{
  "horizontal_flip": false,
  "cutout": 0.25,
  "targets": ["symbol"],
  "hidden_act": "mish",
  "widths": [48, 96],
  "label_smoothing": 0.1,
  "beta1": 0.9,
  "max_grad_norm": 5.0,
  "max_steps": 6400,
  "lr_schedule": "wsd",
  "warmup_steps": 320
}
Rows from block 8 of a small image classifier, named by matrix and row number. Rows with one number belong to one channel. Each number is 500 + 50 x the weight over its row's rms, rounded and kept within 0 to 999. All counts start at 0. Numbers have three digits each.
After each channel's rows are labels from the 100 images, of 14848, where the channel reaches its highest value: "strongest on" is what is common among them. Only what is clearly more common there than usual is listed. The data: made-up road signs on poles. In brackets: how many of the 100, against the usual share in percent.
# convs0: first 3x3 conv, stride 2 (model.blocks.8.convs.0.weight, 96x48x3x3, each kernel summed), inputs 0-47
# convs1: second 3x3 conv (model.blocks.8.convs.1.weight, 96x96x3x3, transposed, each kernel summed), outputs 0-95

convs0.66:502528460556376460467418499422475529510410571481486535445497536485464533510520498398495318458462506485494452504534515545469501485449461464500487
convs1.66:467438495504497405433491485554529449473514537462629421532428458498523463491464501445538599495566523483433545472416574477444479539494504427509453540443420453480529506545473456464533456531635495454491553494530371523470455519471455473470524451443408539461661477489499482476473524460485463467
strongest on: triangle sign (45 vs 20.1)

convs0.41:490449493531560471510545508554374471432485538500481500480516482492485439475506592515603418544531494531478410494448473511530524424585488607433429
convs1.41:488491540505325552489497447598512456445494439496626469434475469539466524455515474446441493551454357518474482481504560506449563495488526469464555462500460550479601501438481483438444489478450514435487531485566550567524547549540432536485492608520517458435562464526504429439522444537514447555
strongest on: E (68 vs 3.7)

convs0.69:485457409552534410456523478541469539459503517449466620535423532499452473498411396487492551479485554433448469460452469473533526474444531385473495
convs1.69:488473509420522456510490538563475419546484434438596493494579463538508443505458386415432534436471440386470552515459539469425534479467549507466450502454519375548475527439423480409536512506554397505532432588510452525531506529495482508479449519500456518422621521463443489488512467473464481435
strongest on: triangle sign (55 vs 20.1); drop (34 vs 3.5)

convs0.68:469422447466447459421574491500504461448484456510492413526521503568473457507508434512461442375493409482489450486435451520436517462512487552374543
convs1.68:505486521583457518493454546572489494456490459521552447481438468405454516450536490444499628494439436488438569429420497513449544518442516542478554631387425410482477521471532549460499507548543512511460521490529530531570583472571409527546507526516473569442551454438438511452466409570509534509
strongest on: triangle sign (61 vs 20.1); 70 (36 vs 3.5)

convs0.92:488573423503359492570507583471562512491551587442439484488539515457426493477459530409504428533490477533499547511477530436414546543495565508454506
convs1.92:466449451510476427442533443569477495571525501437613503494410461470541454465421443472485513454520509520520472515456638505387462522521491470476541461446508486500592448596496485514591461491596440466454481483565525563471509496453475533535483552556474545468629496483468459464388562428536544503
strongest on: H (25 vs 3.8)

convs0.57:534454519452450538521534531551572480544507426560531429572493550492537484452418466531528394520517449520426530416472429442426428509483438548425478
convs1.57:480411472475435481403526445495452498502471571512602534465450465465569503402481440489523593507497507519490452471491540409462527613454504536476533442477451577490511469485476534529434443541520541481451578439498505519424494484454436526537519637545523446502654465454443457549461470419516535525
strongest on: arrow up (55 vs 3.4); T (45 vs 3.6)

convs0.40:526445437533545528438515484495507499503341430514502492440452512454437509461539536569468535461470520478549514499544403608555521451463511481386522
convs1.40:475544401494592398536513473541515512565470483416527479479488556499534532449498471482482527430464496549487478483576401401497447507535414518514478480398453513430484457467410454543535441419531536491434563486453541458444471506548555482529497565456517484513626451395508407442424476479444501447
strongest on: R (26 vs 3.7)

convs0.13:530504534511550447471508451476464472326501455511504564511444470491439444467474485447463582465492500464542501465566499469533470389534595400487493
convs1.13:474413509470522484516443486551486468466478434508654483507446529496533515474405424430460538442408394491528493476447537490440488554449533489451503563450491408476504471430465504469581457565556421475479509548473492556513494489534460533468527532486415479440655477444445429493493446509486431417
strongest on: bar (65 vs 3.4)

convs0.28:529529403454541515397552495440533520495454535476503547513443502475478441495472622416503520465537512485413511506478442548546505495501556353544559
convs1.28:478453495540498463437477455565484518504467498449653541497461434449518500502498527451480632444471496521498488532541625477403508529533499449515497465477452457517477443507484459462545380482651475469515499536530470486446429492462505489488522432493473492526674476495502492425472455453554461424
strongest on: T (38 vs 3.6); arrow up (27 vs 3.4)

convs0.54:475381460466567465531493452480457572422509493410441552471496501501501466571471583434477419476482466480513470515494471583526489399516395430520486
convs1.54:425513516459479473419473522625483472485457521451664526548476480544485515499373437455479530525496465486424496536391558457511475516459470554494485515446512436536445468491523506494512588469522491440446440521542479513521471493508402560548532537497460490480663468519501428487525478440582404522
strongest on: triangle sign (49 vs 20.1); R (37 vs 3.7)

convs0.56:489437461520378466542434547490445457413540546417454412463495496523493491577433471519504480438451503552526501560455531548447535443599491568495453
convs1.56:455432511460427485525498539535435398466452512457612513495472509433511490485481404523427595531540470421501493481482618457445435491493464475483521543455467502472510508507454524504589536555536475417468477464547475515471548514560412547470455521515468495509707465434418505407474497483501540516
strongest on: E (57 vs 3.7); B (28 vs 3.6)

convs0.52:548529558510433510404533452444444484499490446578465508465421461402557540395534497521557488535552507467349455484579527486524471507524511493496519
convs1.52:509517491483417567452595559538527472477478525523676499535397510437564556473498509519490529491521567497477480521488593543493492532468467460488441507450480533466546457431512565448527572510612572507455495473533453534465485449522445541458518420428520513513672498431491523465528438443563547509
strongest on: & (61 vs 3.6); Z (31 vs 3.3)

convs0.93:472486520500567500529461487491491537523590507360394505428550419409435452529592503511518438529594476530558421478477459517515516477461492471514522
convs1.93:467481485453423524442461494621491520583458501422688575481485471549508501497410488470510496425493510496449423491510587488480501577486486527547483437499524484568518434543531474482523512435571503460434512530562534527479436488551513549518513517518480501444709463514520482486518502456565480498
strongest on: % (33 vs 3.7); 90 (26 vs 3.6)

convs0.0:394478478478468476479390573457409525502537580532496446481492433457502461560481538507557485499504456516433467405453445525376468433528513536454509
convs1.0:500475544524507589539440511386470470535537484555529561496511555474446419558625442416406491569583571515585471552566557526476539561493562501516542497481506520593517553505459509485437418505516515451544499547485484484482524529541510436490449501553558380481461499546550578518479525504465641507
strongest on: E (98 vs 3.7)

convs0.37:436503428432455503502503430581486555542516521479489532501436483377551466568434596498498501555426408402480549469515499482542495459542424486464482
convs1.37:455567491530462468484507506632481457487517613458553577407514584521404371405527396457507477511476462505505542502433569416480483472559526531505507424457400439499459508544551520516477451505503405521474519506489448540485495553439447502542492569510474432553581532467563480550488498507528532577
strongest on: & (28 vs 3.6); 50 (26 vs 3.8)

convs0.34:450509511378427498506516531562536456558542539554397457562550513474565462501433526509592462525494470511397485467523464477426546539555526567445454
convs1.34:459481487459491475388502469632477512524490478494634466544506431475533457407408440492528634459483537448503470451466636456468464569488442473498551454489468531513517444483480479465475463456545460481462482467458519516445507446495453561479510562516494469512697484450536502489477472467534486533
strongest on: arrow up (44 vs 3.4)

convs0.16:508504473481457495543482501450515436580547446458327495483558470545541509590439532423494476479503462405492502507467502552516551518518521625451493
convs1.16:479550425482512452394481458582508495449454521457655488532567470469534441445447431495513537474505559516482458517516582516441427499490413444518517470403480473545433459476496484428537509393616458469461464434478425470433490443455523514443406545482527450546615515471508468472502508496494505444
strongest on: A (55 vs 3.3)

convs0.29:385432569480525521526466515496457495493489488511557497525510463539480457573417510548438561376513470512512472411464445451472369448567480506459470
convs1.29:470519490503516562550512582508528422430475501530522393505441525388507524452568438518440427504539514581630421458470505401537533546458556432564513506413512458484478630464506406505441483524519445483537538503416514460535534554547518488458568517478548494531427539494449493476480432463411502495
strongest on: E (36 vs 3.7); bar (25 vs 3.4)

convs0.64:551516476426526458499480518478471480457446538498447424506501599507500427439488498422439619562473488405460458539469488436513493589403480495532574
convs1.64:473418498472492507396521507562454510503455438498650530519487504559500501452410411432498592439455514528459504481557594393444502579447448542466492502409496532527457447493440499542561427510586481512422504503559479477448397419489537541469519499512513472520629506478525535494481496553477501443
strongest on: arrow right (59 vs 3.6); 30 (31 vs 3.7)

convs0.43:505416427484487437539454398499426458425460524536464413480428459475574502525494470531559464503433423517479455558497513497558537429530494536498379
convs1.43:471524424572462511492529485607573522483554493550629493462555469554499440551446511461524469432540446467476537536510518444509526528509540495500518554486498549409567456547481503550512406528477438532469538552546622567417601516446397422521496494531482502490432550491430424466390539534463542535
strongest on: 90 (72 vs 3.6)

convs0.4:526477390502445508525516566431569448476531495365489524482526538464443566421491457437482444495464523550502540470446462526411544518415478547442558
convs1.4:505448508470436455514502466539505501532560518428652512498500476486634482468484510426478525493443486455500538529504579502455480483543462507399424478433516469457493430610494542469531580537590468448477517509513444496438416497528565511549473566453442477426639525553529419435427524541473500477
strongest on: drop (43 vs 3.5); heart (33 vs 3.4)

convs0.26:516474485390380490524512490535501448550491416511533380443533553542614503449519503560488500525538428565538549501464450484420467549493511547462519
convs1.26:522471457432501458460528515631459475508497560482578578502484486411488474474543464463500622407486463550442496493472613476483510538539518510502510485496490442486542511496430457468559479475571411463460432481461551513460489515473448430544622533471513520481684456432460436472555481458505456467
strongest on: cross (41 vs 3.8); arrow left (36 vs 3.6)

convs0.10:554529533499484492480490526472502522509530491474539540485420578502504431492421462559445582459499485449526499475349347510543435522428518435471503
convs1.10:499508502571507423441506461559465454520470446483637448497439469548540521440461448465465538475455473509494495484488539440452480531476527527463484501399424483521498475439453494484585396508628410519484500555513456444503488450517545509509485583532472462500722557437499490505460494477465497441
strongest on: T (47 vs 3.6)

convs0.51:496478430550462467450524489397476486387388533502501462419503563534474558507523533545498551542504420467473468499433440438399426470490438495508541
convs1.51:495489549566434552526474483519524525455550500526636479487471457457465490576449549448511618460531486618494543498571521461574510589463578586548538522467440490513524516529501496543519413623509520436488556500604506508535435488557599452488534507503420504504463523487447449539479603534526457433
strongest on: arrow right (46 vs 3.6)

convs0.86:570494390485561539441520533490565499553480499438507550444537413420442536452469577435518381477500502500503580492573464493514549506479411528466537
convs1.86:491565423431481425487471498622549503481532552439674467486422456501499479547532530522495493528453465479527426543503575442519483457468429455421555536495448492489524450469559461483582487487658512504527556492509446555461477488491491508519443520501551536476642444545530457447549467475484489434
strongest on: R (49 vs 3.7); heart (25 vs 3.4)

convs0.42:576514491488596441494547384554491547411456542483450501512498482494427433476574580455449466522561440431424560534515460448513496509505520409485475
convs1.42:432464461515469536431427514580451546426450503496682526471383502544491486433422469445463543423441483508436448542497570501475473513431499535432494499490497525541539449399455537420561534459519528492421527541478508597469490460454454512443482485472529493491644464431522527453502479471503488481
strongest on: % (68 vs 3.7)

convs0.46:595486490518489508467510450439477498349549435519438448490531499564525425491647570472524477496532471525512536482544397527491489486491569552482513
convs1.46:442460486520445509410452492608496548510481467440559503519502459488515481467452470419504534419443470477456463495611535439429559547447429531543455449497523528479484419506504487462528421418552502465447551478485507497392469439532520476483486435426510446491705468494519473454514449465552418477
strongest on: % (39 vs 3.7); 90 (28 vs 3.6)

convs0.65:499486528478581536466496447454452535480442491460492600371473480453563550485553573498551614496520525409468452490467426551497431530535438546499482
convs1.65:476579477567485550493555468625496498534497448464633525460495584520463556531556568424482577549584415541507445457530630539515498511569540486529488470448458471474527436498470446531539448409557439558456507489574472537442452485524524489530490470453476482481591482488541568453509467533476542384
strongest on: % (94 vs 3.7)

convs0.94:586498464539602493499544491520462568466461467484444514448488497422444466466424606624509445424516522530503526512439441520531447452468438465477571
convs1.94:439469466508435466458398441582475483512507483464605457459445540475491477470469479492455497440421396540484487491447531427471505462535492549515545495475437488489492475476487493509532473485511499418421595445482517392518547507544435516528509571494527431437706539509511367477501519486436474478
strongest on: 70 (66 vs 3.5)

convs0.63:485444482526563456462473484511436576522392510539464479426476490413469563513576506601528485459508505460502442587523528521562515432522375517466559
convs1.63:426524500534451449491495525595498466424465550494631445524495487475416546506462569557440584467483483533432550458556529496547440545534430481464472579493343541407511453485453492508512559443513567520405506500499449522427474455527482517459425492535501522469577503400498434529596518523502475452
strongest on: 70 (35 vs 3.5); % (32 vs 3.7)

convs0.71:491503351402456488438498480505484512526554519434415460530454547480545439507431498459514476377469541420489512433445516547409504482528527504529493
convs1.71:484453464482537564435508533525398491521445463447548422470552469563569444440390467551497539504452529598513531489523549495498520499525432475499552485495494465516538451443496522473552500397509388460411479557466446445414404464459548498521514619456429530460619463444533525544485448459570519497
strongest on: triangle sign (49 vs 20.1); H (32 vs 3.8)

convs0.72:544457568414510515494556436578466443416515347420564458494476566502478445487440531501458513533471494502530514443503472492451404425498555505477508
convs1.72:508424444448502564391472435547472498448521472457607446471416581484518478365452430439462564479465427558470448416467519513437476471416488475447521483461470468504508472447542472529498517496506428442385526525465503557523407463468503485493574547496479490538633451439482536554465457449510495469
strongest on: bar (61 vs 3.4)

convs0.85:527421500480465535430487376473488557487436541532527452509507403451481509494496581398441508426512485501525551518546476499418483470625441532450504
convs1.85:507425476494491432418564543570423539550550435566581524485528481434516456566530478515477457438514502647499471553453508420520509522536463563580497549472459493460513444459457453496543476491544448590578496588504511583528488510475532452511586492438546533492581479399432452383518532536484480453
strongest on: 90 (59 vs 3.6)

convs0.48:545519426546535457427432442467387455442478511503485575531486506520464496446556568515471423495476518474424482521557539480533456348480450431494488
convs1.48:506453480475473452510456541499550485484527513421662438528419444559502465441460494534496532530504491515457465523462598494475556516442542493456484605460537477506543441443549474480540430570549455459450523484545427593462458566440509447481523502484420541434663431498480424507499490477582553465
strongest on: ring (38 vs 3.6); & (26 vs 3.6)

convs0.76:538410517548549491509474519473496513496384507546504487428514433449455548446585474543558410437487521552468396531494466531478503484550408589431504
convs1.76:503529443517538570544457472561438492580497426483619427525530523498449447469577528534502476443537434485396524507574474449552554510441394472516497483469442531441598530445416464488556437412487516510481505483516548516542547446552501445450494524455537476535467509522576531523443520563434534343
strongest on: 50 (40 vs 3.8); 90 (33 vs 3.6)

convs0.18:549511523481564497465579443465476441423471458413491503320473491458505540456408486527517547398535493478493565489515535461437433490514532494485487
convs1.18:510509499436472538495528468619491494450537547430662498529514506441559485519458511478487603489460412506514486514485494523468391503471555507470494467521465439562531537503403446505559467490577517465394528488494456587498503430523491441505397497480464523499652450422490537470540497506539416434
strongest on: bar (38 vs 3.4); Z (33 vs 3.3)

convs0.32:525514448504552449521520538602468498518530477396492521592498475535543466476462581496430489519491519511397571411485504457494410510455437430527396
convs1.32:515421446446534587468482466541436517574497536522562507494556408549548536507446504494438488458379519420453507476532555500444526472512489437435511458487528569524526422493506521549469497511582421494419540531424490513428473441484498411478546568494503495557609471551400458630556545422526471503
strongest on: 50 (53 vs 3.8)

convs0.22:584462441512485534475527461526499448513567462449501543500460533549554467538567457463440606477410458456481507493419432497434565514591586506551428
convs1.22:498475548488496492516513459618469457522568532400547517530508492579519508548461397475462585475451409472461544449505545454411529507483466487503594500478481446483466498499491490432550444483633415510492527496548440511443467478524495479458450502458455509509720454432513515520492458469499455437
strongest on: P (31 vs 3.4); E (31 vs 3.7)

convs0.9:489507464423489493555478528533460522563406558521405514525530576419431531544418472452550423496533496452459403617535480530494509540457462469509552
convs1.9:478519512553499449451497540612529501495538484505653525504488457447590532443438524454447646506544484496530499528435658494538428493532451493465511573505444501501498484475479489543469518510533463534391388463535475547439468477510491507511448478519455460522661554492522437458538515471492492483
strongest on: 70 (61 vs 3.5)

convs0.79:513424462481525498454509415503482421462501414524493435472477565548538527406412474519569568511459419498598510409517522450466480440502584551500474
convs1.79:582470430501507530506568527530575490438561430506625482460482561431587442509475361527438460468432470555557467490573484436492473607454531544470424454486478496448482432485432522525525496559484439502442463557498519624490505471516521462524504491484480530455562404445453460485473460527454402479
strongest on: triangle sign (46 vs 20.1); arrow left (31 vs 3.6)

convs0.11:379526473430556484600488495561455443470507558512372431453478482460448420499478467492458482547479555540525580537542519433560471528473538444482486
convs1.11:543515560423414563431459450485482483536452449525559595480482486515603496425514396496446538534430515543552420446561531499504472467497534520442463481422517561500458466541469450558448490471516553444481510545489547556431514447518582445424529494493593567560588554543400469467528482514560418566
strongest on: H (35 vs 3.8); & (31 vs 3.6)

convs0.38:426510481487567504527473488478427554447533551463447471362544491416487579478485472509535575527521541534494448539576532519533463458513491347465501
convs1.38:478524467487485497480579520598422441462459493485643520499486525507490503494400525497434496407497485592435465487428572508548395435536434506437443506434544496475520424458422506560561499347591521543442435538459495561463456472518509505501495508527482524461624502499464478475505467502465456523
strongest on: triangle sign (44 vs 20.1); 10 (29 vs 3.5)

convs0.5:441499424483543499483474509502360489473364559454522505488526540431479469507446484470493630469526495427461486502425487461555494439514463423541530
convs1.5:537490524526500571501575539529478473464539488555631475515517496431480538521463495569382482441433476570480491565538549495476507506474521552473440540508493480530547464481539500533541433612598453515466438627512494487453488565493573471528578510546376464482549521542408419477563487515453433409
strongest on: bar (44 vs 3.4); ! (34 vs 3.3)

convs0.31:374449500419543502477472453506410568549435539522411501425532450412500564522535570499543508507517510523534437553544483520534479480573447490414536
convs1.31:437466461547440496513509534562451498428513555481578453481512556448459523471458620460431588460519509648444504414477614539614404525629450530496526523531474525453531459502456484522485485428485467525445460461520501519439419459511480499493413436507533495527548488448586490472530504482475462449
strongest on: % (57 vs 3.7); 70 (41 vs 3.5)

convs0.58:607466509519474438526491467519424442455555509517451472499425449552501520512453526449535372423485487468467523526464442448499473594571480623509526
convs1.58:543446472477467506417464564640473452520486464469558599576433483497546508482445456491495510476488429423416521442476624464486488508459501490478566512464509500509451471450515461430579573488544443457444473488529475547498550466576366537471474533463584498540651508484489494554502448540548472539
strongest on: P (36 vs 3.4)

convs0.59:579502467481511505432532512540430516556556509405434536458528427537578539467516491541475531550460469427398480436542383479454522551449469520445441
convs1.59:503499435495394579504497504611535495518511559505632463499557527544491554469468436468541550458496525450466405515533508515535533565604476486461544503471485509564502429493520614504521446531545456508495616520619520491436482524543499482515561529504499494542646471445527517448500540505563591422
strongest on: cross (53 vs 3.8)

convs0.30:439506463455496486472528487558422449548387429563503404530538526477567480421508453551563487476535518479444558542575507460573574440471413507468496
convs1.30:476537515468461454415601463545500510408475502503600426451507492432531466376484459535531616518449548472461440500393554477525424491447479511479426514493452568444529425457508467487469560495541569484404425518460476489465508432538474498514495568492547529523616495413455488445507418428498474505
strongest on: star (43 vs 3.6)

convs0.3:543510545441537434462524548484360485477408459479385470453488512449479435524537534468520456458424500541519414499452467515478505416531451473409515
convs1.3:464411478459489576494458501491488530505509533549598498481522489440504472541409526538511539501429468408482517499467561493536503561575473416500603657582434581527501465394457446462467446539454483454470524541537587548476551468492425530451448541528469585557523510454384493454510522528515479543
strongest on: E (41 vs 3.7)